{
  "model": "CTC image transcriber",
  "crop_scale_min": 1,
  "head_dim": 16,
  "bias": "all",
  "width": 512,
  "learning_rate": 0.031,
  "lr_schedule": "cosine"
}
Rows from block 2 of a small CTC image transcriber, named by matrix and row number. Rows with one number belong to one neuron. Each number is 500 + 40 x the weight over its row's rms, rounded and kept within 0 to 999. All counts start at 0. Numbers have three digits each.
After each neuron's rows are labels from the 100 images, of 14976, where the neuron reaches its largest size: "peak on" is the class under the peak. Only what is clearly more common there than usual is listed. The data: short English words printed on busy colour backdrops.
# gate: MLP gate (model.blocks.2.mlp.gate.weight, 1024x512), inputs 172-257
# fc1: MLP up (model.blocks.2.mlp.fc1.weight, 1024x512), inputs 172-257
# fc2: MLP down (model.blocks.2.mlp.fc2.weight, 512x1024, transposed), outputs 172-257

gate.620:495491538482499466505515562438487556536443550534511496512434463416574462496475464516522530486511499530559510521492517525393536543507491495547520559440546539533503556441462459470534537441446453464540495441426475446496473518464456515571554454526462486431535469
fc1.620:554431477575506566447521519487534513438484465495540481476521549561474573521499570460499483465517553514492488508467482498583515511463498479543541472569470461545519398456584526450470487475567506475425471573516548477562491493550502475459529480501519447569496511
fc2.620:526490411576434475500510489539455537507460550529511447594504539512550528473422487507506449473514502467487477507495537503562468498493498514531503477481487505510557486469458534449527521471502476508474454505398460447484446465555542491580565478462442451618459576
peak on: letter o

gate.134:465478530478521484486569532516491519544510534432521478473491495450483563492494480421509472456511506566541486541491468476484500504532530518553546463534509568487528555491525470514522480480510524483507474498586476516511519522472482444600443453465477541592509513
fc1.134:425467431496474573460508487522497501483479472534473442529538527464469478535498460543483513532487429430508551512487503470488520434441512463478508545508475467532546487454548537491444534561453507542431528496447512499501523450545560529395545479558490559471487490
fc2.134:559511457506527518518509457568484468428386479544526513433565525483490500409515459499495501460557476481528456492518488480505426521527455504501500459504510515544484532432384520419545552517477527495533494481464494498452527527557497519487488520441513474520478481
peak on: letter f

gate.182:543561470497520531444546514486483479465451552453574524532448458473503533500565480448496515624424518537449409458510549516555574502547431494534495471510505504501511497443530549526552476515518484480530521504540462486520518515460461514446488465501453497455504482
fc1.182:475458501516551479565520470523517486482583510520496498502527412488488439500494509579440539495499538525452514491463452553432454490456478455444482473511545594537448490517465473512492518427481505495579457605456545478491496511535569473534503530457549539520534518
fc2.182:536500511552485528450500478460502537478499472533558509511540477546568461525496469560568547497499487491482463418548470493569530512445494461471523521531469489450481511467495517494514502450552498450498500530485457448435487494502488465564450553460480515505490461
peak on: letter y

gate.615:509458504486532505512514568472481438545456471462556454493594445460564519525507565539543483504539501472478459461502533512540540500557482520447519549522488506535518521591487463417473514429489443527539431514407507522489522518485512562502505502463515398571431418
fc1.615:513437472508553488504502549485481484547463482509536494518553481483490466548476541493509396452481554498464491418493541632598530510553490501447455488497459501494515607528525553536526535430441440532512461516376477533538504535487497577492473531471548448549442469
fc2.615:549525495562534453529481391498540560527482512549549435468452419445538503484495545558530509467433444488548511539483504458453472531493484475552506499526530513584472468481431537434567488498506585492526468479546473501557513500474466470535538458558466530444523567
peak on: letter o

gate.550:463499551471491505528583551475545501454498457498517483530560495502495549536410482485512541536574561493517537546514529528445512517512466486513505511454529472479518511458483410437533570494474507507508510545506504473465507510468512521514460493610457480458513533
fc1.550:527469470437489468509555460509429418454514427499541494451446523448517521556520520475525508514521569498545513486491485418540491464541455533436491474542527541541523447444512508521543495456553518461595509487517484519537481396500511499506464492460577445467457459
fc2.550:559497435569501463504545528511492510515439462526525543461500518378434504488450475489496447498518533502510586546443502460508470458441530551492533456461537443488463497467479506545585555469536535352475477535522553519473510521467530503385451526463454536512567452
peak on: letter o

gate.255:498458523482513540528521480477518412514508511454453603458469516473509493537509538495479464469486510552439509453537529492467440493413500522533451461458441536486445451580480543532530636475468465539488461424467460505481501582497563455460476522509447498501457439
fc1.255:497543543433498429511587443439500470517544556572490591532575552511510460538536497501547474515425458499406503412540477511489405519450479468520525512511489464439507492446486508483521477473549508520501483461485444541523509477524494545527467587522472491489474457
fc2.255:541488462529462490429508422461443482513485518514510528428441491558509571457483510530462484509501541527471451467536636513487470483474475533494514499525506494523457517547519560525544463459473444444465460424526522573487443448549502489522484599506520492470530541
peak on: letter e

gate.424:516461510496472462461521441519525548482508520553538515442584515489432488525497493497500423579615565420454524578559509531521454486531484507488521543514582539491489543509513577498523522495521493466524501481516542529518485428450463432481472517516575470550492473
fc1.424:497603494491499404398550534468454473536467446590485474487489481512497504477467495498451582519496477494558439521556551495549507489387518488530481506421446503545532458559524504409421506450487476545508509524540522538478534518527501531484437441545532483535481529
fc2.424:538501512446469466451501473527441482551484514510532462418473470449472542517592531422526463462472501470514471504550524486444451488509511427516517488543532554476483528463487493436504435516520503501416491400491536480392510531483526481492519481466494494479518496
peak on: letter g

gate.748:488463507571484559457467495497524460550471477545522518565503524509510426473432485459477495478488427553485425430499540466540505511414433475501541430481544441479550568492529566524542445501470503555537460524432540501484549480465517543515504489438507450536522505
fc1.748:554451474441510455477479585550554583471525500489432527568513439512444548546503543456485441479449430510517477384487439463511502504518532532523523459468572501468510498533591506507578540522452499538534560537469506431485532481500552541506562478560549513503517477
fc2.748:512519508510505507449461550516445474557494525495461512473463599500434456476519492480566465512506504507487505536524518517517525476537482523503449468517525552486488497500458472558540483495550550523467539503501535452476507558513477562494563578544509435473509511
peak on: letter n

gate.505:548521567457501516442542536501477543482457575506464538613465433477420501464452522417496510456548465491495547464600485434491617479519487515475440505561528515531509474468542484521510552539546445552661481494512523479480488553505545512459562483529499437444513514
fc1.505:412461388568523519496531512520518443506443442484557461527511458516520576506537487568422440497518518489488511488442498516503490423548511536534452488562497591471531528480415435481526486470488465512461513500471499412493437473571494484533451497492526449494446498
fc2.505:533501508549554480450449468480472542478485476541481527550451456507476480508479483505531451492483578539467542500551501514503476481398500439554537533553456515500512487516501566494571497575465446526523478562491436493456535514541509454470495477481536513452492515
peak on: letter y

gate.627:463550488488461592512471537471520524490519502524452596500469456499492484535437571503529501517455519537582475489464608481430457526445480472537484469591490558515530568481439560555493497520500529488536538453559489444527509592536528484550512463512531500484550495
fc1.627:483437522539528433480498466488495505462454561564544530473563497489464516446456513504513536492495494480514482447452467514490504542488522506490489462526550461429479488501508535504456487425504515534523500478513417446417486541497539384585512531491452449417587521
fc2.627:558527461476488481473449516512551517537513515549427491527428479459547520446510557528469443507585451490468468548500544538490389508482493488421517557483547501524495551485484521504432588501516566536547527517494486424516494527494485493503472558437465537522428509
peak on: letter o

gate.738:481482524495506546494527457511429492544501468508505510523558492551495419480533520510498463510512527523501547492473540449519493529535524513489458561477484490502479511480515487494529495454417461474549534586525500546471501550414424464499525487510527482560527557
fc1.738:478530452474548548582459482485535496489537400457562538488431500476490504541502486480483460536543464529444463540461550527552449451460482521565415587457446514467530509462479507478509514544379511451472489545482470467434463486445489412431527529463553479585552503
fc2.738:545481527583447518583469522457531504504448529472575473479449532513499435434498558515526451524468580529452526523539452489525615589524541497525490518509598528556544478462513515418503533499451529413516439513483538561499528446477542469535598423558561474478578460
peak on: letter d

gate.501:435598500479535516546537530412500533500501550495614475490503538514455471501456491482503507511457532496428435565452530474460382501446504441584551491536534476537514550465435562578524458603472468552560495446536509455494528499509499556573518430503452542510491576
fc1.501:457505544516525460500501422546467443447553574465548503491541500518479589486536527404483482483504427447536532492514481500497510451532523428521450473445449563578545453514492503507526494496520472495583539479459489586513536517515527462537550448498487501580487515
fc2.501:441451458561482570482559523469445433520467471473497469489535453430482534454505462501532483541477492524533541531527473561513508560462445503486497533510475486437541576503468557490554532488529513490480447538518449484553488498524476485525485463491479474458515517
peak on: letter k

gate.344:545526533502426525547502486492530592503442506485514511514529429506437449530556561534438438501499470591512523425532510573495560464499474484547519513542412484522451583557476457531520568522532465510580480485543467536473469547509493535518459514528390483490510431
fc1.344:479517540435440521467549515495520576497462519517535440513492384512433488434538438567447504478479546554512514468439521513502508494533514510554570482523523540523389599551510460464472525571572457581537461513479468495522485521513512509493432509477442484546567456
fc2.344:473488439549524463553507482537532559472538504542473480437463455511530571565442386459482526549567506522564549489517487512483514451491531533430512463451490510549456455385490509513505501505492587510509469478478489519548493449439541503548530524462479503460506476
peak on: letter o

gate.254:552496512476503553508559488413546500510431562418483477531472522478527542508527485528465540499531539456588448527481450532493518454520454531611505397500491514490545499449444452519512510540425493512495467501498462469498472454507494458485598448469392543550530445
fc1.254:501565498502497398525549567429487560582525469434442453484577534543473512499493458486492460448504504574455541480478525429572490551563496544464405416505516499551511439565465553473471538524576523488502511466465557524456525460510487486494498495492534474461488508
fc2.254:510453495520555478531501503455548513562574501451541454579511534461531525484522462518463473506488544523437484475521508515530473546516541493493434527478533515409519525509527534524499545452508475540460536457487451488508445489485502419535467496507537490492524529
peak on: letter o

gate.542:487506552491527511509505537514542540480574444441497509498463547507474474556542430493456483545491566477491512497456474503484551461505474474501484502527500489494426524438462437528517545512448527507565484505491556486516529505538414541528541467521482515549491528
fc1.542:557530538562510578565482535498508422459431515514544450491466512539529462458530507496507513559463532529522472515510489482362458463434453521480524539579547472513538501479529476580473578531519450524504529469499535538459444559500573470497497415527555526490490456
fc2.542:443535499530590533550514466523459553548482486472481542559421500479462454480485505462527510488626465511554547402542500492491421527498471393440550469526513480519530526574443515530588494455472455501465461467554470517519449476509521461429541596571543524553517532
peak on: letter w

gate.713:562495507570489518554585542506526552525541392533534476480518503513495469484515498475500416508449487422448547564514476511483510436500485473465490550467568492536563521538468479509609517513491526483513501487444470510503600435502487508551560555496509458493528524
fc1.713:500485451519480493498469435519481501423507550565518531453481526519498497564464478547394523566474510528537530473506431473538562542569458602515505516561491544527483491444420509546482479476589443570479516542483528481506498519491469494483436537499418581538515510
fc2.713:534464533467468507536479489465518479483430432513532434496470558453446504537543499454555467499525544554479495455474533452514468481481509454474511516389496516567494506505524430508490568439498429493538517490426479568524492459454512481556495555510560484484501480
peak on: letter s

gate.529:529457526490529543477495573515485515436396509534555552461512509535508517471456501435526481570436634578491524524499506515528489558527572488535508535524547556443580603468509483497514488501532497584520541541463495485511505523479540507500500500510462485490514451
fc1.529:488481494498467525615479483447521515552510570575436396521471429539535451473545506538496523465515525554505515566524440520462524564490510461507525453603465518455532481533516486515434527436503483520525508522445489551497503480529549553557511604543516489547487501
fc2.529:480533521480498528593576467416491528481544481535502406463455488602473471419497478535493476486558460528522553475479537487462447511521518464479457463489461498531532502583479512480511527453494523515496533484511473578527464528520501486524458547549552496527515515
peak on: letter k

gate.190:494588461545553477498526592485519477421441586416538520561478448574505488508447488535500518571510512526585515417456465446468562439487503477508466531492452473482562409506527492483479564514463507595496490513484433534452455485429461508568449461604530550472413515
fc1.190:504495521483538505509457476536480530520491464615500484466563474465483438605523519522477547547493424594547487500504465483435469511537513515517507514507543505391517494506469552451490574537544573514515417463493533526473454523501535529445515505467483539489534478
fc2.190:480500509508469597477469459445455510457509528448501500473490539515414444474475464523472502456517390461478474518438447561492546469516457497580539519483466449487483441493473504571571511518508489488539511516501534460525502444520519467546438497552486522472558522
peak on: letter t

gate.598:537468462506424502460503585415479497451563463459527487469472507452480523498504469523495487490443480507485541495491462512479457510466496557531574499508455491506438549512477486496465531497492566523471517493548431457451529538451524503498460518551535461505493492
fc1.598:423496577576556567469488443509512533507453513482523470523527513517408516525515463446421493491541503545524546543510534414439525466564417533480484489455520542493518507485529474457519504484466461458569534480428559516434439547539496469520473513452471503503478507
fc2.598:482586497556476371553532485475474514488518448471439517512513515532555520443515529508484509448431539428503552508474479493426538542569561420490575484465527483445484494453531466465477513528417536498498515512462436414542466464426502522500524514516523497515514517
peak on: letter s

gate.454:414453483555514448509552544490587442492534499486519526497494547545544459496545476521485536481557483479503551536494499450531441542494586495529523468497565513484541563529408481525537485545553487425528549468547529480510491538488571502498510510467481423483456518
fc1.454:487488458447533504494455454496489569512498512462506448489478441446424506537505476473461482504485466462539481520487461502548531519537433535500506508466423520530477510553592512519478507457485529562528559485409507521519571463495561513556523572474512512545556523
fc2.454:510444477536581418500503535527492539433478525523564471469469534559424400508576475529546473461511530474466503546537442447538481551533506528466519477472490537527563470482503545489430449548550540470502521514457538479517439492537519525524549419492567431505543484
peak on: letter n

gate.258:431510473421549543475526493500552548532456423450557546523460488463509512532447549501527546560484552380510465490508539481477456476492503420489494461479507500526530468535468527558534504438591465558504417481459473490521483522498455534551532531519504426552521532
fc1.258:478500544455485484439453493471416556462437557460545436480470596570503619475443449460489404506434487495538519461458526547524545474470426426512540494544529415519541456483521520462502507463510613528521527449503544458473494479482533505562418508521514480580477519
fc2.258:561514492488520455564506470481535532512587490575497479503593534508534474580432503497511456507507493521438505462460436544561493447470534485510460547511526470504466456526421465516492481589507438505574542518500610494517491532511486470517555477539478465523470486
peak on: letter w

gate.663:500481490574473526500502531503544471511519465510564410453568466527540493467539510505510520496527486580481452504540501546447500507492497547489412495522501535559485489489436502563505536560513448545484487516395482513513537564502548559543486524530549519470526506
fc1.663:459536442411461464536467504443517564500488538485499473580508528513449405482451465488574480575460526507524498464478537499476483496512514494508490467551525422503529432446509471527478498433417507445508519484479501540486462490455457467521502479474445447510535511
fc2.663:550536502534456477549468499516526483508500522484526511472533499504501541466444454533521454467511454525554448461509559490523460474419550440489493513510510559473559491528561534511517590532452525577543534532532525471469533404535481506571503514466438473487505502
peak on: letter a

gate.120:527542418569450508506546494422523535470479471463524534496417478535484454475500514496541524527489544528511472491466467501490544543500491571524505601493484509523529479492477518521541528395477475428610492496503447512459507506581445425508498460539490485496481473
fc1.120:482513540537478459464459477565467480513512492481523461549480522489426479535498506493472418490515520510410525421530518518527431510555499473557489442531464503477540534560496467474455516543488542510380504502458502487600497496449507509546582480505491468493539531
fc2.120:533501458490538499469538530488481549521466470541589478499466486440466509496547554516594455507543518508553492496427472493511442456476507480509531509499479495556528490467521498490497565473494484468555495495561492519522428501551499452520450506519524464496483534
peak on: letter o

gate.430:466440575513460466540468482557461486485497501555490540528492507509523520520507563486520551531535546481502517459438535537496528479457574446549530462515478522565513592494486486494500456450564510508562450444473531482427468521518490521529533437485516460453507467
fc1.430:560520526514513471489480520496549495487504533471530482530527517490487509408479436533427405465465466496557500501524471552552499518489518492504450499506464544476545510512517505493516579495489431517498619495412537546563447541575525500493472523489512523515453482
fc2.430:479483498499470512487556461422496473530545423484526495509496526538496534471405402561507562473510526469553492561475458508435521486460519530517575481502468518479490476507417464543554518515486518509499492537534485453582459499532498464548514366455450558542518572
peak on: letter n

gate.103:499498460482496507492573505416493545495431556464470519460471526556480521460478469552448512529496457554580433554497552592469436484509485368472523434574482508453463513461552482553462498452496468488481504475512495547491453429495484559547497456499537504518527520
fc1.103:572474452522512532516435499472541463517520462569480468527534465507531441544569486521572508463558506398472570478522522562554490503477497462546548497517479454588496487508489529434531474524536530452472486564492479479531421527547543430532463524550519478518488507
fc2.103:502485482504456462553512461557515502484505498464511534503516495535535410539550491572542533487464519486537439491508533510455581496490377552537535479455467575450464457484484510536524578509487555485549515411518479506460520429527527513497425593491533490495536514
peak on: letter t

gate.530:426525474546446426497561551465543470487423456514482491517544496455478421533499485529543473534458521504455507469561462544433476549506454481484456573560497530530489549510598493509505469465481491470474476443465530552572499547488538520450516487449422492517522498
fc1.530:529510487463559518482470430476443471511567513478511538482471551523568585509524543458486472497494454495516544495483545460522487408558521568560562462510492499544473486493441529474483557504523509526475506512503499425421420464520426489577531497543569480548493481
fc2.530:451502523467515468506482550531481481563542522463481486587432489530508509493528548539463471534516502451461499459456441554535449529473469479517449456542525479464531421425507409512444480482522519502476538530500489562494565492497478467551501501499443517484449475
peak on: letter d

gate.404:487476473465495496510444439545498482526458443490493445506459464518525548496484507438463465482524545484449524447513440540494543570515429521456537504516499497483488553522498487536510538484538540509492498451534468551462494439504403489485555553553458536504506522
fc1.404:571513580544501473438553475486529529494502511527568491509468467527521518446507490547475488469477473522475496511480511457547538494540470525462470504542490486518519533508561501444555477516521529506530399462489555477592499519468587488504550473498488462456517529
fc2.404:489506549476434567432465551585507508531454467429561446500485531515497511531383550438476482527489477552522500513504467544489511471535499520480440553550442481559535461487518516522518498486524480553508511487505494468408502487516576513525512502478472527555506446
peak on: letter a

gate.274:517528474527550500534520466496479534495485535485463609473506516486494471493543498495539517451440515483498492481450542526449506546527564554436552471518429510488474486514507512528484508588493514516493485535537470544452490483533432590509516480498459452478462394
fc1.274:469493440489459502520547469478524528504529515484431567389469580543515474510522501461562513476469559493478476486516511526483459519537532465443545481477474513569486503557483490491556556490518516524519451458525447551508478456595495628512477501552454432421512474
fc2.274:507483470515442498497549582513476520513537518540520550543499459536507512525522506515428506510522460487453523546544515492475511528495506539500541545583499524446535541564508521507506450480442449430518565487464525473554459491533527488516502600505497523556536474
peak on: letter e

gate.681:566632510527422459479426542470515549513500510527561522427464493466530481503480388520506540492477519551532468514550559508461507477517525476468484469478516493427483528516501473499478526501505524522492424467499530437571481524448530577507537369460502547535510522
fc1.681:478557504496492485471445506525538525496551526461530494445463521529525466543458471508481508509419447536526444476537562539529498495495497500533480544487448587493523510496499485456541482543452431519526513472548466499520494506508459460476573450488509566536514560
fc2.681:444534439502537566519510507474438532454538529546541536578511502587500554526445538547463444515505449477553526563509457504482535527417601556478446473571512508556513567465550503509498504494472494496468534495474550523434457452519495479476528497524543503579470431
peak on: letter t

gate.83:487507560435550501526538531476481496463484505522484551505529516532596483429509428488514458489527450450506523524495535495456486436528510487480544485505463446526577506498484441540538554457491529499437445410482510546554516524502501505488520501443524545462442501
fc1.83:513413508494529493466484431551557457471476518574517486576555507464438455512495513492544556471475438480471506508511472469390487539513501471491528509562533536484504572472515476468528485511478575518440531462399450418519486466555440560419454530454511493526454555
fc2.83:525585415453493458468471497480506485485518459464475517487451534519486538512538468541510526484557491486530479498462410510472528439492552460544465503468458461464552473510516531518490388516551446570538513445482458390494445588503427425488403532460541530527467521
peak on: letter t

gate.572:549534531527460487457470486573559522528484523478515509529538435506526586488507470452506530452565524559497434485512532514481469469506523476442522539446445521503534482447465479463514515454545447526426461527569450535518519561507473526465549591458485464430566488
fc1.572:507373447495441517511492522474473492511489488529447401512415497543462519530490526512516505452505419535488552460562521459483595488479508527554520500572513480447486521523489451549493503472536485526458509455474549477518515462476506496493465431476505572452580528
fc2.572:520496480437496510469486517544486479473445546512500500524545468473510544545531465459469460481520574493581456507500475569559501520486474425560491528462519455504445493443540471468540468484535488464556466448535532480465514523557458441478486538491532464532482491
peak on: letter n